Weights of a small multi-label image tagger: 145000 training examples.
Rows from block 8 of a small multi-label image tagger, named by matrix and row number. Rows with one number belong to one channel. Each number is 500 + 25 x the weight over its row's rms, rounded and kept within 0 to 999. All counts start at 0. Numbers have three digits each.
After each channel's rows are labels from the 100 images, of 14976, where the channel reaches its highest value: "lies over" is the class under the peak. Only what is clearly more common there than usual is listed. The data: rendered dice on a table.
# convs0: first 3x3 conv (model.blocks.8.convs.0.weight, 256x256x3x3, each kernel summed), inputs 172-255
# convs1: second 3x3 conv (model.blocks.8.convs.1.weight, 256x256x3x3, transposed, each kernel summed), outputs 172-255

convs0.70:507475512502519544525504508568472492486548519488487492525484483519515525533511509507524529543469505489519507515483496500468487539505480491540482492497525447496496530537539495526519548503467521458460489537492474497513459502519486491489488494493486520539
convs1.70:524502499484460471495543514453523500521484545466472505505508547467541488485488467530488465465468480471475513517505508539497497529528512514487484491507493529472498524475500557462507479492537559472472488503457525501511494489546521526501484491555534479484
lies over: die with four on top

convs0.179:491496458522507485503499466501521498474510477526505468470519478518449523479486523456504496506504535486468491507506493533531464540515540480572492542524514489505450505502524445473443497549488492507476475510482537476504490518482501554504495492518501460500
convs1.179:500494490485488505503512454482474484479498459456493472494468512502472512502498452518490475461502589473544495480548485459495511472479507497525513490500489512480478516475489520525498514467502493492526485524529539514501517511531564465511510491510507462507
lies over: die with four on top

convs0.167:555560522488498464496484475535477485470493508458515546497541483537498528518492512485504504500468506537523509482502469486483483484480510507524494502483494476492456505525499557525503489520515459476500477517476498478496496504494525474518466505519467436525
convs1.167:536504501519506540468472466492517463482526519514459467484480445528480517528532548480489538518487525506483487521495514499497537454530460455487493478531481476555527510470516451538464492526479485507492526521504522514512480548523518503498532517491501507495
lies over: die with five on top

convs0.249:499437492526540489531457530485457481503520499478466451528543514517464502475511464450471493466474486470489554487512518528508485489522540510511548500505517515514492498539517486486476479513540538478448484519497499504491480500457516424489482451504492486496
convs1.249:501498461494526499486466511502509516460522450505455473529511532494505495520506474464534515474501505503509501495498515479480496467494504545549502504490487508466574494490523513519495497502505495495520492512522497519521503529511511509533516512512490494485
lies over: die with two on top

convs0.198:507555495544535507500561484508461468522502522499491460487550506526477468501526531503528532508528495529543497496496507531493531485483550486500518472532522547498528507500524465516458493487501510508423498516511455489478504503471470498533482489486465491539
convs1.198:522510549459450462487457494499527476500481528512506462516557559507497498489521528533488476495463484471497526502450494478516538556518474535467500498513491523485495494450493452509530478495503488503544512502527517511517539493508557500506536503480517509453
lies over: die with five on top

convs0.84:487471505501505504518437512491479479526475513524491535571500503477491538509506501499513482494487477533515501426502511503485493476480525500487475441503524487527491481481447471452496507493489500523498504531502465521534470458499493516511522491493465463472
convs1.84:492499512505490512504485454485567483492516478493467509564489449477497505495505488492516509512504471476504472529487499489531472492534501476508515481501494520500549498505522514481511486480514494471510520549483485478507469477470492523464503481504503516484
lies over: die with one on top; die with three on top

convs0.26:490451534486540521518555505495526479487491481519521479511479505503532513464494477473483525495528474503540463535481513491519499509464532521482516575520501569462471516493471442534496495517532501476463504497482457516500504489475498497488488538488512462500
convs1.26:499480517483463489490459460483522500474521471489495465530471472467478521540460532503519523514495481512514507489515483495462529504519484452487505431504531558543501535490495431506484497507534501469476490519466501522483478523522456501512488512476491495484
lies over: die with one on top; die with six on top

convs0.228:529528474498498497508478471502480490471492521508515423504445498476487545542509488471527515518496481483517508475485478517454472522491512542479509508476512531504505526449463542526520520497525539485448463502501524477520535512461464495487510513500483481465
convs1.228:523515509487486500468517536494494452493520470490480438493433516514517511559497524534482484490476504459482498467505479495476539520474486486535488500494478509489500501484470489468475494490469546497507529500548522512504510510481516494492504497544509507453
lies over: die with five on top

convs0.140:494460561529514538478508466489519493508488475510463466467533480482495548513514491462496498512530487510515479503524522510510523526482522489471493536519505489492457482501519450510482517491505498533490518480405513493478465461503477515511541467530519520503
convs1.140:475487490478509470497530502502531478502478498469538450495547531491488504487473539514485487512487520495482533510496494481484549498496487506484509505493469516504425500505513427504456493522498514516543489520517510507483497500526484470491509560524482498513
lies over: die with two on top

convs0.208:507470506487505487454508472508491465514514576515524511486490487533498509526480495465499500574500536529484504500496519509479488476498506509507485475476499491505499490542462480475497506516516488542490450511541497501507499502495541513475521515486494540494
convs1.208:489492530499472480502502500486440476491500463513446500472457564524471518521534455460513542473468542495497483473531500452510508461523510520563450517506528500512530497485472524470457499500450472522477522520486538504540482525479503521499496534508509498466
lies over: die with two on top

convs0.212:483481505472498502515497499508523475460548560516509494521496481487476497459497511536541530496490497440511480530566461488503507486483506478484487473479540521534513522475521449474459510473493502505459517535478503492497490472506535502526459518493492469486
convs1.212:583515460495539511538497501498525486470451495481505490512478511456489501499493541464513520501487527478473502489483488492480496504479494499464462515496550496464511498502535515511451543497514495486522494506472488526528543478508552499505473493477481484526
lies over: die with two on top

convs0.136:493475526477508552475432453492532489487481500490480503518474470486497505483510486482489518526512518483491497534528464488509518492547509456472475430477517494468472513544558463532472539506521521471454453473483527480478551481478486507496479531488531509453
convs1.136:505489512522504459498465499488507498497547512498485462492456480511466494464488477486486475489488533506501516501472480486489513520523463520502485512472514512494502512550434520483512509485492517517499514497474496497488512480475516450530546513527460533520
lies over: die with six on top

convs0.114:520497498497533493488546456505489555479529506529494485546522491484506499517493500540516497508463548506488475487492512490460502576448488482567495489468508501515514486484496496531512506523494533461454478504537483477517527510481429512472528474481483548499
convs1.114:475518562544469519525479508501509536486513487540518510481472521495467479513494471465496506493488469479491499509495472485513508485475484511503493428502499491512504504532530487441499516504503473500470487482481510494479461484482512492499475492510476483523
lies over: die with five on top

convs0.21:484501512494462505551486482558525481473532516493502483490506484535488484541488528478539495477517474495476517484500507485495515517448457496520474529503518489487528528516472497474525532545466491516526518458530466504484531511480450436509480543465504481500
convs1.21:514549496503536496490547512496501513501520455508491563493479463479544496480482528513478520493498497519526517480542473523519527529444500503474486516477526469494522486489475475500504472457467529497488491511494467471490480427558415494515526487490518476483
lies over: die with four on top

convs0.126:470491462492457454497548536457442526493499485487487485486501484501511473466458492523500501489444463530499491456492504500467509494462486507492525487497535513503513475473454459451535540492502469539496515549434520510483472527506514540493486503486512470549
convs1.126:509536475468493486474495505496496470511487489547490517520524483525487505520490547535463484489475485484476503515490483458508508492481510502484619517460498511499510488509498505523509484476524484468524494502504477478480513449487498515472446532506487505469
lies over: die with five on top

convs0.180:510504490500516488486483493501514485559478510481510489483489473488485445578468538461485481487528494508495529478503503513499490480466478439486516438479488484503448569481485475563495504473520493507511491516535492498500489507518560501478482501475498514488
convs1.180:540500512440463515485539536503490464466507490535466493531486446471511514490507518489518516524497560492468501487509478519536547469497463501507514553542484500505481509479502500490485490498471496492513506457528528547484471511567534495513512514493497481484
lies over: die with one on top

convs0.3:467506492493492491494497480473478558495503475501483471490443471509520473470490469484465511478493439496481511459496532461507497528507527464529509489503509523537496496485472488473483511491488474483503524492525505491509499471475457481473508480495514516472
convs1.3:490503528495469498471510492518558457494512493485485497510496512480493477557496493466497502474459536510493498493491500508480478512482502465475500529495544492480518503488506455508528590508492483479480482509533496507470507480468509505489488504507521502470
lies over: die with two on top

convs0.240:528500497513481497481509481498541502501476481489510490537466512509517534459500523498499503505489487494473485491507512507532535533489537431475485497512490506481404443457490487520479516486523505503493509491438494513518487484461494522496515537509506518520
convs1.240:515542535481477489509515514515518477497479475536535521481513533503511507479495549516518493503500511492519505517517470499488527497494491484478483525480494494506350521484498496524496502515492505506558482531493530498530494499491491516518497486512511514484
lies over: die with one on top

convs0.58:512470522453520518504583495510496586485486504499506455543521489511488548518473514511495510478504485492501510483463481525518520550520560490514515562529469471473486498474494527500533497516482487472513508478500512492531481518481497527531478546482536461497
convs1.58:490528512522466474507550437521489491490523477474459472517470508516556485517492500436507510518518531500436461514540467505462493482511450455484486451461525484519498472473482477502511501490506497518519483524490487507505462499515528494469494470483517489460
lies over: die with one on top

convs0.178:505487482506516520511536504521503543487502487499484530510499492487497489462491509522491479458489509480566498523504516509583481454454472513539464524463490501520483504498545502479459495528477478514556436489505477523504467506507516499452493524500483496484
convs1.178:498485525511450517468474492500506494522535540498508485507490546477531495461528498447504519504479466525568620511495506472540503482478476471482520525535502461513473488472465478476514503481513505483500480491486494485495478487524457480502488478514520487494
lies over: die with five on top; die with four on top

convs0.138:505522483522511503493501506516486515486503517512481523552528478484505526520488515514552485535500467513506519435487495517489502521488535549500472522502513508517521471506476532502508515487523516496518485502475514511463529481509497553468495512521514490483
convs1.138:491469541489478482502489517509446468507498472484497503518519434530503501513513527510500502497493528501499482468497505482493534493494485496497509497492495520474533493486492453493485481479514511496487521498456534490530489503476480479529497519496487490519
lies over: die with four on top

convs0.31:527490508474534507509463464495493520515555499497499464529504462524499492507495547518493505525470486446481504512507510501502484527518500503483479468501536494519454506501505523478504517528502523513475483476529498478475446482478492469505460488518483468496
convs1.31:560491494486497516534529516496541485506463501499504525455513502488496524490503521495594474477495466463511492481536513524477489495498501496480506501478465510532495486518498483528495495501513502481465496497503485480513455441517493500488510487498506530516
lies over: die with four on top

convs0.72:528541531464509485477469531489474500503475513489505482435486507523495480408488522514516484499516485496483493539462483485522561492529514468460522470502521482479501530531466514510470494505439523490514497491521520508520505505511438507470466537532498540554
convs1.72:495521522516493517466467544499511464497520503475518559481479506525498471474500589526490519526484456479510486524484524502458484459483527529448513531480515528500505487516481506464480521463430524489516494534493510499541548511514468475496501508514512498497
lies over: die with five on top

convs0.43:467489518515520497495513526508520516477534501492501491479513504512460478559462509487463502504508479493533477504480507464473487480474494484480499511483486496509472474457503512508462455529502536493529478494503527507491481523493486509516517515463536521484
convs1.43:506505477512468534520484478487549499487513520465497482495525492482525492577511484503504516520501515545465474517503516468500497482460502477482485534495519567492494480476488457523498497507488480515467484526512484519485515499478538460478501482512493503484
lies over: die with one on top

convs0.99:489477503493471478505511492508523520469489460497478519531490498517538479480493544511487481499460469469513503515481522495469535479549500532508496496455541511473494499501495507484494457511518510502540486479481504536513489528499503483428543506506428460523
convs1.99:505540480489469496497497529506555486465485505487469541536515526527494493470487531464488540520487492481514519489493498528496501553497506485484481517497521490468483480460530499488513561492534500483500489473500512490521520477474477530492470523525502497487
lies over: die with two on top

convs0.19:454473525493482526478479501486481480519449520503496491563513520503507515463474502458487502481493456516494497492506509477548454504498511509482519476510503488467519514502526489490507517531514484499515489498487538497540506521476507523474446499514468468461
convs1.19:471489467493521482523505462502477510479530456536491465497504503517440507497468511534504480510504515519565534531515467476455527495520482509477488472468467464508470493523484486490496472474538459504515539504506528522515505529500512484526540458497440496544
lies over: die with five on top

convs0.5:452504502506475498516523486460509512492486508552515517415447536503501519507474480499511506488511448502478499453504480486504486505523515501486521573490515502504537511478453488484453497492505475531494530496531537514497436496461498519497488509484520463527
convs1.5:493485504497520486503522467491497478460531466480478493471461502509537515516507519541456539467510487493504503482497483522481492493472500470499497416488502526469493524456516469533519485517529527512493514503516507450518431513552468480474509463515482479482
lies over: die with four on top

convs0.225:502503469509483498465506517488508459493515501512540461495481539487461507479483496492508499526495423528494500514499489505505474449560528529499482468476506499496508506498476513471481514441552512491524498498551438503533497472477490442492507468494543499502
convs1.225:489523449527490535492492503503517519517502461510511478512553510514543471514539487498510519496523487539514511548483524495533475481525455512544454416498487484503549493499531469500525508501460506505488490506535484503521536566520500497520509477471480490509
lies over: die with one on top

convs0.218:514594472493485523526507516500468542513483494470504487517477500536497479488493481523501503449501517523527508479510477515498490487469474513490510486499509518513450519525512489509438513485532510493459517502513500502530506505487535469507514476485490562490
convs1.218:481470498478530482488510509496484453489487495492486492477457476512479477531486501464523514475503455472503479476505533507508492494490489480548531482509540455511557491455498498509490491473584498497500480515467522524477514526528500479524476483498497500544
lies over: die with six on top

convs0.252:521467507438483519483493524496500435524482495515514460552501469500497495472482531475506509508526490488477525496499510530482506492551504479534475519466528515496484451532516509464458514512433500459504464515489503502497504524513480490449516469500445488470
convs1.252:535520484482497510534502498468464495542503461526529507477546498501500514504471468489522505537510512492497490490494486433482495478528522473493548503443524475507490458532515503507479507461517485469513494518494513472503507435501475522446496484485442478494
lies over: die with five on top

convs0.190:464523519509509511477541490534549501492512489466510498504504492463511480496492473502537509524512477515447487500478508467511517469541526513492522552505476484485561499532499506535485498503549493493545472482520480520479527470468495498486506509514517509531
convs1.190:561498484477469486491468535456465494518491489504503528486494517507515526476500538522501482457480519467510503528486485445525474517528454522479484511499500482485560475509505524496529510463513478486457482514523534476511489495518491477469468497564485558476
lies over: die with five on top; die with six on top

convs0.87:504487479496491520479493502509477518522527481448469521492517498522485458471465506487448430524499466471492506437459492471531503452505487497476477528496508511481520485531543489501496500497490533453490469462509516510482452507471474487441505524488492497450
convs1.87:495514508484479505497522515495544458462450497485533513485489516503469484493495472474524536526467517502491545566500546553530493501488442495460452518495508502482485479465499539482517580497523479484495487513512484504467481542476484511493482476520485474476
lies over: die with two on top

convs0.48:540500475498503482460506494496476532508511502494506544578502532495464507565482529484515503466498516485491553540523494469513508467481478514536524452497510476474532520516507508460467497489504500524519448516511516504514487487490498542496504512484502508520
convs1.48:503523498508474535497458432524459469467508475479472516479537495485496483477498511484485504490518517491502488517456486510438483485516519484516463492490488471483531476490509554500537507531489509521503501465522488488498499521473508484514508501514466477495
lies over: die with two on top

convs0.80:454458505510500518468502416518502523494555492510544524478455511512460488456501533494481517485513490470484503536526525466488491510573493515525523523537465507455485476488528500499474500492529519497503483529495522501509527513484469492489492496489491461510
convs1.80:591526476511491482555503524499502482463512528475513490487503538513472510504487505493541462496469530453484502484511485485511524490505508440495494486488480458543508557474501515529526506468517472493513529504497494468542515475515468484473505492493479509473
lies over: die with four on top

convs0.29:479508482522490474514463491476476458518479498500490454448475495513471492437488467549508492494497429483489458448500508534511474489502486488493497517492494492501476483482496488486424500480497509518482517469486485469511490489480494513511492490485499540466
convs1.29:511500494503509511518525525501541599494513536500507516552512524490537507538525538518527520501494509550527506538483502570525512514492508490524515515509539528482510494525483494559489509520542503523508501513510505496490520467522520547501506495501520507562
lies over: die with two on top

convs0.160:489461473536489507490483462511494550541490470528477486486496484509480485459504503514525499499494500484463500502495529502534487527494505500494471567497517439475461492486515514531522499506439492516466511528490542464493507508536472492487514505478516491472
convs1.160:498508529470492518496498452505496437497497489488528486516465510509471492473518466487468494472465544494470526514508483457509489539487517474526517484473527511470495512466453456481584509509476523511516525474478467500487486482454442480522510502488477520512
lies over: die with five on top

convs0.85:512515545555468445484496482534513479521478524487549496469537496521532480502457484492502491512471503520516533522485501488514490480496520506500521496471519511469508527489486487478479558483466496488480452524455522522532499519499519504515453520504490446511
convs1.85:497514444501537488449484480477513482491521529495519479484481522475477528487474533498485478475463506484487502491476504518478493521455496481507547517455506507488521504494493537487526531489494520488503463502487491526493496530519505474514467495480459508493
lies over: die with five on top

convs0.93:516509455490503467501503540502506503495481511458482496514477481528497447493506503509479522501504499476462533491495503524498502473486503506536477531492504509494534504502489528527497506487519443490544478525538510473480498476473478465487501484491518530526
convs1.93:487499504533494478476541576497493460520501493543509541509517487516487509535525500463492481524509490486515512493467484458502525459496459521522516481473474536516533504497503519478482512476491508517547459479486480503519499495526502508513487454517455525491
lies over: die with five on top

convs0.227:462491486480463571469486496457481444452525459488504492461480502557507493507468476454444464541471509449533487486547487502457502524494527529549517458518479480519510502467508519507517514493522534472497482481467507480498518520462505509512490499492500500524
convs1.227:595517516462493489545499491495478506471470504457542497520533480485520522514488506474534490528499502512500514503474534479505492443493484496523519494513451539414502451450496523510482477470517485545521519510479494491516505531505490517459517505461460496469
lies over: die with four on top

convs0.177:466530493469501443496497494478490504495494531476477501486527531526507508472489486492514441495456463592504508462465521515501522522483455519500493484475487509484492479516493518504520493476504537505469521537484503515514502485520553526489475492495472500462
convs1.177:543508488484495477519545529479508528520530484526518445479455490517514497530508505510522496473489454438472466560495509505455506487548527470541554481502484504502493533489524530458526519471539501472490470487490499513513484548497468531521447534541495508528
lies over: die with two on top; die with five on top

convs0.184:492504517500505513472490519512497461479478513515451446537481506479532481525501486511524488503511472504507483499473499495499489480509516484455492504470526512491500480515492456504464489491525484521430517517466515514482481473507526532499518478529514511508
convs1.184:510506477517492502519511502503510479506509482474481451476539520510452505464503462468495498471515512497476482488529543463536464489474494546456496502503494494498430483511521485488490464530489487485467518529531501508499452556507520482502476513559501519500
lies over: die with one on top

convs0.95:505486471501467497540558466516502493482501517490491518484462489515471518473499431512525513454531501483476477501507515474573522503518564496468518544510499497505494493473487512525435493493504513524490496489496482514515523497528509519540507484506508516495
convs1.95:507491481518488471478484446504492501469502508520527511584512496481533518471480471510448483488499537502517491514473491509468487476491477501525478459505487466498496485511505485479439486528491472498494491499510485490481497462469552484485522496489522459522
lies over: die with one on top

convs0.113:504486484488473500501482497481485487490511482518518499490464532518478494541489497509485498495521498536516494480498470518515514534486466509498481524502459454464542486485487482465475493479517529475485542522477482498483520506539519525494560507487534462478
convs1.113:511480492509516538544523495511499503461510506538446495512530489555504520471516533530474452460482475474508527489495461487507486461512518451504542516545529530510499466561538550508458495495535491519497514484504522473474509542489537488507497466483508530485
lies over: die with four on top

convs0.238:503510456512537507469507466501497529553499493456495535478492504462543536461492523506448472484464457487506500504475477460513496521519476470493484488504488489472462486473533519525479467537521501436492510477492495510509522510507488503464545485482472492543
convs1.238:474521474493467464507493515480498455494496516477492490533521507492486503513438536482497473485522494482540487493499502513525488491518484487475468495486489515520552473473457513481531520490476468490489483528481485515491492473532511492479489507467474493498
lies over: die with six on top

convs0.135:551477473485483520536509527483514483500521448502504451489515494491471514539494544505501477498544465495483509524464519462481490475524528532510539473466440523500509494544467488512515500485530527489475492528503513457488492513526502526442511503525506513528
convs1.135:508493485432516469484500497440512471477464511542493516515494507489503497519469480523536485511516527513520503512490517558527499497497506450510526498471478493495481483501526529492500481497497502491533474495488535469525505478511497518466517509473482516505
lies over: die with five on top

convs0.65:504477530482504504506510513489510510517545498499512431478465536495492522479487532497536509482485480485507511520491505500496529477493479502451534461519498510515568513535467545487492525532513507490524459528495521476512489512542506459520545537493502520490
convs1.65:477499507513492516510479506497504474474481482512470598469472494500490470461527494523500497479555486510519492483505504504520502505527492492469529509498496483513537486527472557497502505528466532510472529502519493478543479480493504480511537502488531524505
lies over: die with one on top

convs0.24:496523519466508488554502511471518540501476520472477499473483519463514520457474464475477499519487539487490521466514504506460525502550551496505479452521489519501474497510512467478541470484501492473491543510529484469503520535466461508523486518489463513490
convs1.24:494474551530493494515490489479498490499528537459481531488459495531527470509503465519535504514490462459477498515458497491519518539490515525467465475504493507511465504528497488494506512517527529507538492515532493552503512513513467543529508480486526543509
lies over: die with four on top

convs0.197:499474506511497476526495468482492511521507483505512506481555516501464526474510570545511515500506527482524441486516501492527529527546481516482505482506507523477535481531507491487472502509491516514502459491510516494548499479513496515505487470524481513493
convs1.197:523521507480493524500525457484493450487484480516492496527515451541450452509519530483517512476480523492474504515494462477467491519526483468444494474483518513484484519495582549488470501496491563486491500507516510515483496483491476507534499497535493484517
lies over: die with five on top

convs0.40:492498544445503506464486485505520433482481467493534537544527512515569503522506456525450477497506466488503527465485498483511521490508460487510530469531438480492452468499476442502504495499511456541505508518519477505508494547537483498477545459487478518474
convs1.40:481500501487529519548529492449486496517497528584471496507504489476475516473512514512445482468540533454531480516497474510487455522479497486474554511535498525535485453523501487489496449490475476508461504510505477480506518474457513510539501504490539495514
lies over: die with five on top; die with six on top

convs0.173:460486531505497532497505482512484505533509491476515494456535493528449496472483517485540528500497503487482476518496491491481488479493555513567505506502485505514450524515490465492484490521474505540501502465457533489442503531503469527484480519494494546522
convs1.173:503511554509461505532504482492499506533511527503505494453493539471524536469482521487507501530524563510553493504504544467512585472555476467520499500506483536510435482473493495533522512527500490530483500506492491510509463519492504468516497581476466476456
lies over: die with two on top

convs0.233:492486467497530507483542462474491473472518498499445484554485559504475504518468497499495501469497500503574516502555491512561500451487487501516492492495486491479497533504484504489506480530496473479536501507474564468523510542497542507496501470472510476505
convs1.233:503482477512505525517463527491525485470488482543483509468456487519492436565487490501499488490499470487538501497499480461551488517494500485536534514535498560524530482489495513509464522477491525513509505526438481501498487492547516466521518515483509501494
lies over: die with five on top

convs0.25:475496468501501483496471421516476474488482472510466512474541504480509480514490483507507503496456501493525526515466465520505499523474485490461534466535505459495496512464540517457496529508490463458484496508480528503493511483510500494496488483507480460487
convs1.25:489507463531473560473472484501514527514507477506509498531436539518470520463494499476511520531510558517533515489486532439499492527503429484546507467498512485508495478485496488485516498521441468497497544508485494494495482463499485502524501509493486518501
lies over: die with five on top

convs0.127:489498504503521471480480533470518460485491501517528548481511468505483471553485484518507482506494483522458491539499499519490487472493462520503479499480511515485563495549493511462512476492479464474505476517525467479479527492491476507492484470479481526551
convs1.127:524517549539473522479425530495490491520506508537497523502469540515525509502484465475483501501482512433521531462517505480511521471517444504504493501508484468526461538466470496498505508521492544510533502462520524541487554526498494495498506486537469478471
lies over: die with six on top; die with one on top

convs0.205:500533494516459498524486501508488516540516508498486481451462483504497537505462465513487521521505479511509518507490469480424524468517583508490483502521487487480521510474451527479489500513519526523475484508514510492490479459491501501530503530494484498464
convs1.205:496476521486477510459514486493481477501465491499477484498451553445522486504488475485517524505498580489505469466495530457471529491524461452481494463483453487494493501555432474456512498507515466487469502513494500510495481529497485520490516486545501549527
lies over: die with five on top

convs0.168:493509455514531482495530500507462495506486478494513458499487478503524466497487506509495498519522466478535452465504528524511476521508472460443529494495469481459487524492489445510459514548515477504512528561514492502523512479511505466516487533473524532481
convs1.168:506524510478478516546501485496506528501490533511523512507513551495503562480523489497524498534494531451513555504477481492517520556447484466482471492517527514505490460540480500524532521527540521487509506486455473523460497470518499508464487506534528518520
lies over: die with two on top

convs0.146:510511521478501518501471491471507469540521453475502503495497504517454514498466494538526487498518476489466504483520523481507536431528510464490501517538484543514487490470497513520507526481493488488494503448477505526516467514517525487545511513481477460508
convs1.146:522484490497477423518450489505515487500503498498481485455524543502488510495468556471530485483515486478525518494546510497522503518523499517508485498527483514550474486457460505527530489477503546525502488521535501493516525561482498507494464552472502496501
lies over: die with four on top

convs0.32:527508515525562548505471525496502485512486455521496464479496524457521486484515494534482486504495499489498494498526425504472538514516483468511533457461499499481467481477499476504485537479516499498512484503435524516486518512519490497455530441493468465543
convs1.32:501532497492499441478497524503480521482482549459500526510519523488498492517512513502430481459566515481494483496485481498539511484485514494506481511464470517466535486485522515508492483458530493494454470511507507508509527471508531529532481529455488520496
lies over: die with six on top

convs0.149:487469527470470488510473501489532557493486495493531458510472482460476535441502503498463462481470443511464502473476465496487494548497499515508524487481490489505480475477488493472497496570452518484486566502464503481501455507513525525520478476487467519518
convs1.149:488490514490497511472517505500517526503528504520489526514562510447485525483512524508480503514523505473512516493504477507518491523533467480468536521505491508477458477499507483494494477488526552501443527464511509506488492439482479480483537524538512509557
lies over: die with five on top

convs0.12:524465503523498498563492488489484460531517514497502534477540532507515486481514535527537521517492491514460508474545505502461551444538502491480499451541473509490520545536535492519506478467511519516495506550509519526547511496491494549515526502508509516542
convs1.12:524545496461490454521456485497492465451484500480486545513498525503509506507541448531503490528479517520487489502473505525470503553547514484485503534489523462501533514492558490474524480510497530509487468472486510495533546503450530459493496544499507547485
lies over: die with four on top

convs0.128:503509525501526502514504477497505522508510513523513499528493493533517455542543502494488515506493466477464497502501475513529489473537538491528502534502536445483495520442476483462517518512523473528508515455531497512500477497505452499504463502490473544517
convs1.128:519518499503509473481477487470492496531492439504473528525494494531560471494493534562495491480479437544527473500490497508476505485501482513488482490504501475518500507444525490495531483508470504493490490571511500479529530496469488496498506511488526502546
lies over: die with four on top

convs0.94:434513513480482535494506472479491501468532465490510517507528483498518555516524554516500441536510481510528495532519478505507502509496491518474435453480520471517529505540479475490491480486525504447486496510526488460498466496521473499488529518519465500476
convs1.94:550489476478503489493486502509536501522455482476484412520465454505491492465506478451487517465543474493481509475509523476529497503518486480489484536477463498483480505473469466472529491478493493473478490507498495462475513446518494476538517534507519486500
lies over: die with six on top

convs0.156:496464537496474515520474469505501473463516517474492493532499520508466474491511501467529509501526481494425506502494511510507522500515534521512483500528494476528488520488528496519474480499492549520532442494468521508529527517491473499519477531496532544520
convs1.156:552486496496498491518536487488468489508495483451546547512500446504498516475555484494535504500511480484493537514506505483486498487551530509485486495490487489509500515529519522493554500452500499517509477496514479544485514507482462500519536527478499529496
lies over: die with four on top

convs0.110:524545497537542524533507477514515491513524511513538476496487520485512507526458483520494476507491528494520483476534491496502507504527466542565527462480510449530515504484510524444484489453499474479495486528458539543550507500516489481511460472489467468461
convs1.110:505529499495512538495549488524492527463492503516488486488550519512461531493510456500499464496524535534510524529506511479501501537480484461468523502489465488466484500479486518490466483546485528486510526505534460513503504498489493506514430522490471497534
lies over: die with four on top

convs0.213:549488490471461481497472513476507556491509484465497543528507453520537483503477493528483491510493479469483521475480539502452558475468471492495501507513492489513498519499519525491494494510505495498519503455463503478483520524474474500429463534493505505531
convs1.213:460524520471507518493528500468473446468513493471505449503465532501491524493503487485471586448470506490538497506500513511515480561476488468511462493502515534503513496521525503512494541476508529512519541490491493471468523450533465502474508489486520535486
lies over: die with two on top